config.toml
model = "CTC image transcriber"
dataset = "short English words printed on busy colour backdrops"
train_examples = 90422
image_size = 64
crop_scale_min = 0.8
horizontal_flip = false
tokenizer = "char"
vocab_size = 30
arch = "preact_resnet"
norm = "batchnorm"
activation = "relu"
depths = [4, 4, 4]
kernel_size = 3
stem = "single"
avg_pool_shortcut = false
widths = [64, 128, 256]
init = "kaiming_normal"
residual_init = "none"
optimizer = "soap"
beta2 = 0.95
lr = 0.0036
beta1 = 0.95
shampoo_beta = 0.95
eps = 1e-08
precondition_frequency = 20
max_precond_dim = 1024
merge_dims = true
one_sided = false
adamw_lr_other_params = 0.0026
grad_clip = 5.0
magnitude_pruning = 0.3
steps = 12000
batch_size = 128
epochs = 17.0
lr_schedule = "step"
warmup_steps = 2400
weight_decay = 0.2
adamw_weight_decay_other_params = 0
Rows from block 8 of a small CTC image transcriber, named by matrix and row number. Rows with one number belong to one channel. Each number is 128 + 24 x the weight over its row's rms, rounded and kept within 0 to 255. All counts start at 0. Numbers have three digits each.
After each channel's rows are labels from the 100 images, of 14976, where the channel reaches its highest value: "top examples" is what is common among them. Only what is clearly more common there than usual is listed. The data: short English words printed on busy colour backdrops.
# convs0: first 3x3 conv (model.blocks.8.convs.0.weight, 256x128x3x3, each kernel summed), inputs 64-127
# convs1: second 3x3 conv (model.blocks.8.convs.1.weight, 256x256x3x3, transposed, each kernel summed), outputs 86-171

convs0.240:126188114128132096122137124122137101115087129096134164090103091151132127131166129124126111179106130132125138146147141156106176128116135128111091105108197109124110116157104144111099179122103115
convs1.240:137140127162118134113090130146119101130134150140164164177144084132142108081112122152103098130077131136129140089113143111103167105101126133104109063089155106147098118174169133124120114103138150118143124144083145169126126130133143152158129171141106092114127158
top examples: the letter m

convs0.88:129116108103100125131175145132128157173109080121182107109169124123145135121157118103154127159140109134139146163108061132138135100118088159091119136105129100122097105111154085113146135102112112
convs1.88:108127094176132146138136095133110115084105136128156143138126155096164126170103135150186099186138137068108131144109097113136097163140098114131169131142161144160123107140136181171166126122170123163131066136144149145130095084131133128133127119130114113169138141
top examples: the letter a; the letter g

convs0.41:146102091149147135113087135094125124145118157130128121085117135127119142097154095104121144154152103113121108102134118119123109152118101107110124080181104146139189103113143134166132126127143115
convs1.41:111137091125121128111137135128104171122131107153117102157165106100111086114089132126117144112129089142151144134106111112116127127114114149226137118073099070135125154104148130143148167137110161138099137135104129119150140128142101094170170120126122128090105151
top examples: the letter u

convs0.254:113129123122146126144110097128113117108157131146104115110161119157108149089163115104073148128144142164205150152123140082125139109136136115138155089156141083128138155191125151137149142104129109
convs1.254:162099145125114117190109132117152106141118146098133128129094107188178120129103138108094146151131131139156109185107169108135124135107140131141099124139133124129166139125129152108133132097126102161099141124110125173166083135117132117121132140081146094141136139
top examples: the letter u; the letter e

convs0.5:141081123159150155123137133123136131156130151087148131142117123111178113125120096093089111064117139147137146101124136083127099137146107168149172171132112141139102148172139132077108124110130117
convs1.5:108134144115133119142106111141184117149147132135080099093142107147105133137117133080106115109152108199164122086146111127107135122097105103099170142123110138144141134148134129071117156141116176118119125147112134140150111139164107125117096148146148085138122132
top examples: the letter u

convs0.202:129129113131101145109121142125152157123082144152089156098118120129167108128146089121142116120075134134121115165126140116099129118102126139121114122170151133114105130118127176122156158140124114
convs1.202:103090114117129091139144137128122140098125118149113129122074120116142143103102137126134112133126169127109118119096139108135118149130128073130137094124139121101109148102120102192128130130127125130112127097102213102102127122117113093156195186130132105131116154
top examples: the letter w

convs0.169:208177126160115115136077106150101120127131141177126129137110125130135114089123126093128174142111099130119124109135118134107085086151100134146151128108083092143126114091130104136102138133127130
convs1.169:123106134102089125103136135120137101186100117129169116098100144115104111186149093074118091116148111137163102094133135127151147125142095128115136132114143138133142132143102123087135118138094135154130111115111119083118124192108095151120100137147153121101213100
top examples: the letter a; the letter y; the letter x; the letter d

convs0.252:132133144128166162099133135122106120126156140119152089115130088133101093143130082134130136084145123106133098149098131136094144118155114090181132154109107190145094119167144148123138129114097104
convs1.252:102107131134143105128138089111145138104191182146089135128146098111146101112099130153102169111081138111128145140097137121163109122137145116163119180114111107121139160196100111143113112161136155129113095110117155110158130139109099143156133128211131111156133115
top examples: the letter i; the letter l

convs0.221:127117114096112121086148155140115105131124091197168117154140125117157118139136125118170141142114109165115140131132075158135121119117122137122176100116123134122137139147123099158130057131104097
convs1.221:173137124134109118127135138213171102121104130090124096166131153108094111113081113123124138115119085106090161136106112113149163163125131118095097092158185116099157111121129076122130119088141129138137080136090109168116123107127122134119101101117150184178210143
top examples: the letter a; capitals

convs0.129:117124112147117119116144120144129115107152127096145178176124133130139178112132088140127104143082122168122122108141107101134064125108167133104135134092143166129194133126133104104104129116133110
convs1.129:107116143107091124110105109092126118151133119107158149180156106124124136070099130168104143084141110160157165158108086150150127114092108127137112104090124115138115115116165101146091150131148119107105098137128128124129141136109137114114097124177127114133097123
top examples: the letter y; small letters

convs0.57:124146145167168192112167166113145093130134080085114135158156111137105138126098122143107137112117098115127140122134137126111133160114083152096142157162120117150120107112147137119121116107089119
convs1.57:124133096136144122109139104122087120123124146122146136148127112069114103118177105077124130114158135139111124141141139141053113102112140153121177131155083119122152106146115081125142152187123120131104138108111166150105153113146122173125137077117113116109110136
top examples: the letter i; the letter n; the letter p

convs0.206:141114130158127138123127117135115128102134162111148207132154105134160157125116109103120165109101150128111124123105111174131099075114121125147109105101121124115097140158115100132147097143099138
convs1.206:111143162127126106129107141132154147123125104143131089123156144144117111122150089157152109138139151112137132098127143129177136118130176137140139077117096095111112133143109110135114112111130138114131222139105117105150121171148095101160144144138105130122144160
top examples: the letter a; the letter z

convs0.213:189159114103126139169098130181099090107130106131126130100135097122129108112110164129118108108110142102099114119165108105114146124107115122088151127128136117172153142095098152131143160143112128
convs1.213:139128092151107160103120120170106124103099124119090116107099117156187137130110144134143137139157142133124124108142113135104168148141127137097143144138130079102108160102162112129086139129132125104144119127120127165152110131142111131144153148130138116111146146
top examples: the letter y

convs0.4:106118169087151126122105093114154115154090096126140136113116164130111135113124102131129137175128139158103140157126145097145135122144103126136144152139085134113121094117105115164166128100132098
convs1.4:185101116135130107132105137155076153116119122151111123183124134119123083099111110127150146121121146115156126124130089114137119105166143113079121133118127122140114144120092118193138105080133132120125078106121107096110151121078131124107118122114171096160158158
top examples: the letter a; the letter r; the letter n; the letter d

convs0.35:215171094144123123156118098090132144173086123103170124142124132135102114122160146118146128094130107130123106143152120087148114125100116136155125108121144121103152133127138148083134138152094135
convs1.35:149100128094130113129142128132070120096117128116159110092168099120124133137112118161142139089121108140157165109102119089134156140112125137170110201126121136139116153083150102126114158132160117125142143135127123116157098106111119128129112141125144156138134150
top examples: the letter y; the letter x

convs0.11:123106117090100095109113107145104102141155147110086123133128128110114139138106182115124127127133136135106117148136110095157128127115154146101164105096128120125125128137189150086137154159161120
convs1.11:121110101082159104145135124126146124113118118114132135146164114116130137137131138096107121106121121104138119134137134074141118125146161158129135122149136134169129120120157128114115150057082177126084124124106084131106109123126146133152134090134104139094122116
top examples: the letter y; the letter k; the letter s; word: sky

convs0.229:157161126137130154100158109137167131118143215152105125082120171137119111128107097127126128099124101123109120179136120121138098093149133150137176103138114146104113125116133100226117143118125129
convs1.229:137113094133132134131131148117117154132168127121138148122139182128119124131110107120113132180127065157103130157098107152159120114080161141216131126122099103171133172090145132172127103135144103149115153120126128144117129108105122083146141162131067136136162136
top examples: the letter i; small letters

convs0.149:146078107108111137117118138131116161107107130130140103134092097153135174080132119103160106217126126112124117091132148114125117123130114129180099127157169128148137114105126138119089197109131137
convs1.149:159128105094106150153091111130121112094138141125112157115126105164137125148089163112119134109108136114087140141098179126168133115097097103190127111080161169111131141117135123128099125107158091111153140128120131156119117106152130103133117119129117057107161135
top examples: the letter m; the letter p; the letter b

convs0.115:169122106105149097097146130169119141151140134144122113152180099115106136115120115077123140119138135170135110087173112132129110137114113136098099118149133121113128169093090156129114124146150098
convs1.115:103129144151151112140128158146144143100119136137134107143091183188117147141136130118155134136178121174114093107104111094119143142148148161141122105091120140107128070082097121117110115134081197099105139122143144121101099096158077149146121092108123108104128172
top examples: the letter y

convs0.192:151099151132123111108127144103133114113116182120122140135149152146144110112119120140155145114107111160124129145120081126111118116143092100137122128132107149089081145105126141208141123123180096
convs1.192:154160134112112114102160128138160107147147116085155140144142147107126156100156156129139118128185140157140130138126105134163149125097047123172117124112125146106140131157126135108127164146123073143147116142099139158170149138133140119098158148126081165098140106
top examples: the letter y; small letters; the letter b

convs0.18:138116121129145135107114104103160125136110119163123133117133123125150192111146121103102132102123147126149099150142133108131136129153142132125176117135182083094144109178112159116118127099153110
convs1.18:118168128167098114096124125137162128124122131140174112128137094165103101088095148154155107088099150136161176189122167108143073160109158132101099104110101151125121142106156069165094154103114151121132133119121135133125125107124106129151119163138132146141114136
top examples: the letter u; the letter s; the letter h; the letter m

convs0.118:124121144101159096099129155049132100136124132107090161119154122135124124154132098130106167127078128161128144134165134131143103122121102118091102139102128127111112128135115154098139131116111145
convs1.118:137131148165098109118133170164143145132151097106091105130134134173147088171125134100142130104148138185100083108120128115111103145139112151139127118094116118093151122137102171066133131114133150131159116110153127093119136158100130139162109187139140136137145120
top examples: the letter y; the letter d

convs0.212:122163095140102119093150105126086128125174144137120132148137150123096143144136137150135101100154117150155099115128107141147125183156129116105144136126127070122141141143094109105131111156096111
convs1.212:139095120098163097157134113116132180125121145112142080140127121189112145132127135100121139128116106101136116065125132134060150163133127143125131161153096128139146145095118100118101120139146154149115137111099138094138138112095155127102115111108116148132108142
top examples: the letter n; the letter g; the letter i; the letter k

convs0.148:132149148143113119079179139126129123139120152122127112103117150139126126122114104169136136108114131126123096104136165071112151093173148133180158143124126088124098089130159127153116109109131136
convs1.148:111138103125136130158122130100101112194120124145134124127241158117107136134140139177105101112127146092115106116101157169098125104156145106112130104145118142123122087129130101131120093123149133121112079128097116054132157157149125132187139133157081136118101108
top examples: the letter i; the letter a; the letter l

convs0.177:114135096148135122113122121150144154108151106095120138162144132124092128116157113147116134125162104092107128136124124088129159178124176150121120170079113139150129113125129103141109103107102131
convs1.177:151112104136133107170132091140156116119143089158126112134113094116163133074136142122149087149147085155133119123101109127117095085137175092148176087135126176148131137101154123129116054149138163137104155109133101129084124125099135119097121079121129151108132114
top examples: the letter h; the letter b

convs0.22:113125099136126142130079107118161126131098128143139137135149097151073137115153157118095139130108130110118132124137131147139123129138168121112088148122114096174127138117156148130095139151125094
convs1.22:133130162131103129119117086101120096128121155176115155087131120116098136141125104119140150147133137111153145108133137144137098162122090130080080118139128112103137128079094124144092117134082147110058115159063090128147113140074159130130119159115088151150134101
top examples: the letter m; capitals

convs0.178:110124111127132117214108152090119152145129107138108142126105133141145118103083133088164109131110180131153144073113167135098140129113119128111107144124149132112122116125114110116146111097136109
convs1.178:139153118152143126107103136086157123089133096145153127121124137162093127133118160120170169135123145111087156104153143080122091176116132114121134111114119140134128148143124132167115123140139123138143126114175113127151115072095110136112125129087104101134061121
top examples: the letter h; the letter s

convs0.87:125103138117136104124131159172144110100142098174074116118104167109159134122169122120143124118158116157129109146120078138151101157098115126107191141110160153127114161119134145108138118135070131
convs1.87:105136137119144100109112133112108144135087109139113129100108147110148128130123164094108157117121136105116111169145123134127095171235172104120132125099121101121107143131133109079143090133101127120118204147216138121123175137145119127106099099119091161113126125
top examples: the letter n; the letter r; the letter k

convs0.168:115173108123113124161111099160125062113153136163101089120140082106102114157143162086149134121142191111136108121163123136114125123075132078134141114128158112123132119114128113150130137149119143
convs1.168:106142081128160126126128146151093106108142167135152168129145122148146161097120077113112127137120158103139133141090101147109132130141118155090130125134165135116189100143129140142135123139126104189133117128185157118121109122116135129145126117127126130131122127
top examples: the letter a; the letter t

convs0.111:098104126118132121107145145113203120156141118174139107109130101147102125106106105087158154138144132156141114148118092174129120079125102128137139125168149151123107100200111096121122127099105113
convs1.111:156086127122121182129128160182148114074114153106141135141096107102109104137127143110126093140179081120114103114124131092156128117124129175126086132092142118119173114196096095137118109128175169128090113109149119106077170133110158133131130145133118148134128130
top examples: the letter a; the letter c; the letter k

convs0.138:054137113137089116135114118130144137137122133134120117111136153116107129133118149125115108136083135107117135139125151124114135102115115123120136108149123104106097161138120094110103124152107109
convs1.138:137123139120120124169164108177106092087131159120134111149094128150138093138132147101112091116162121127130122155122122178102127090141162130114135141151135148131116120153097116111133120118140130149143123094146134133128145119110107118081139110116136143113144123
top examples: the letter h; the letter i; the letter t; the letter s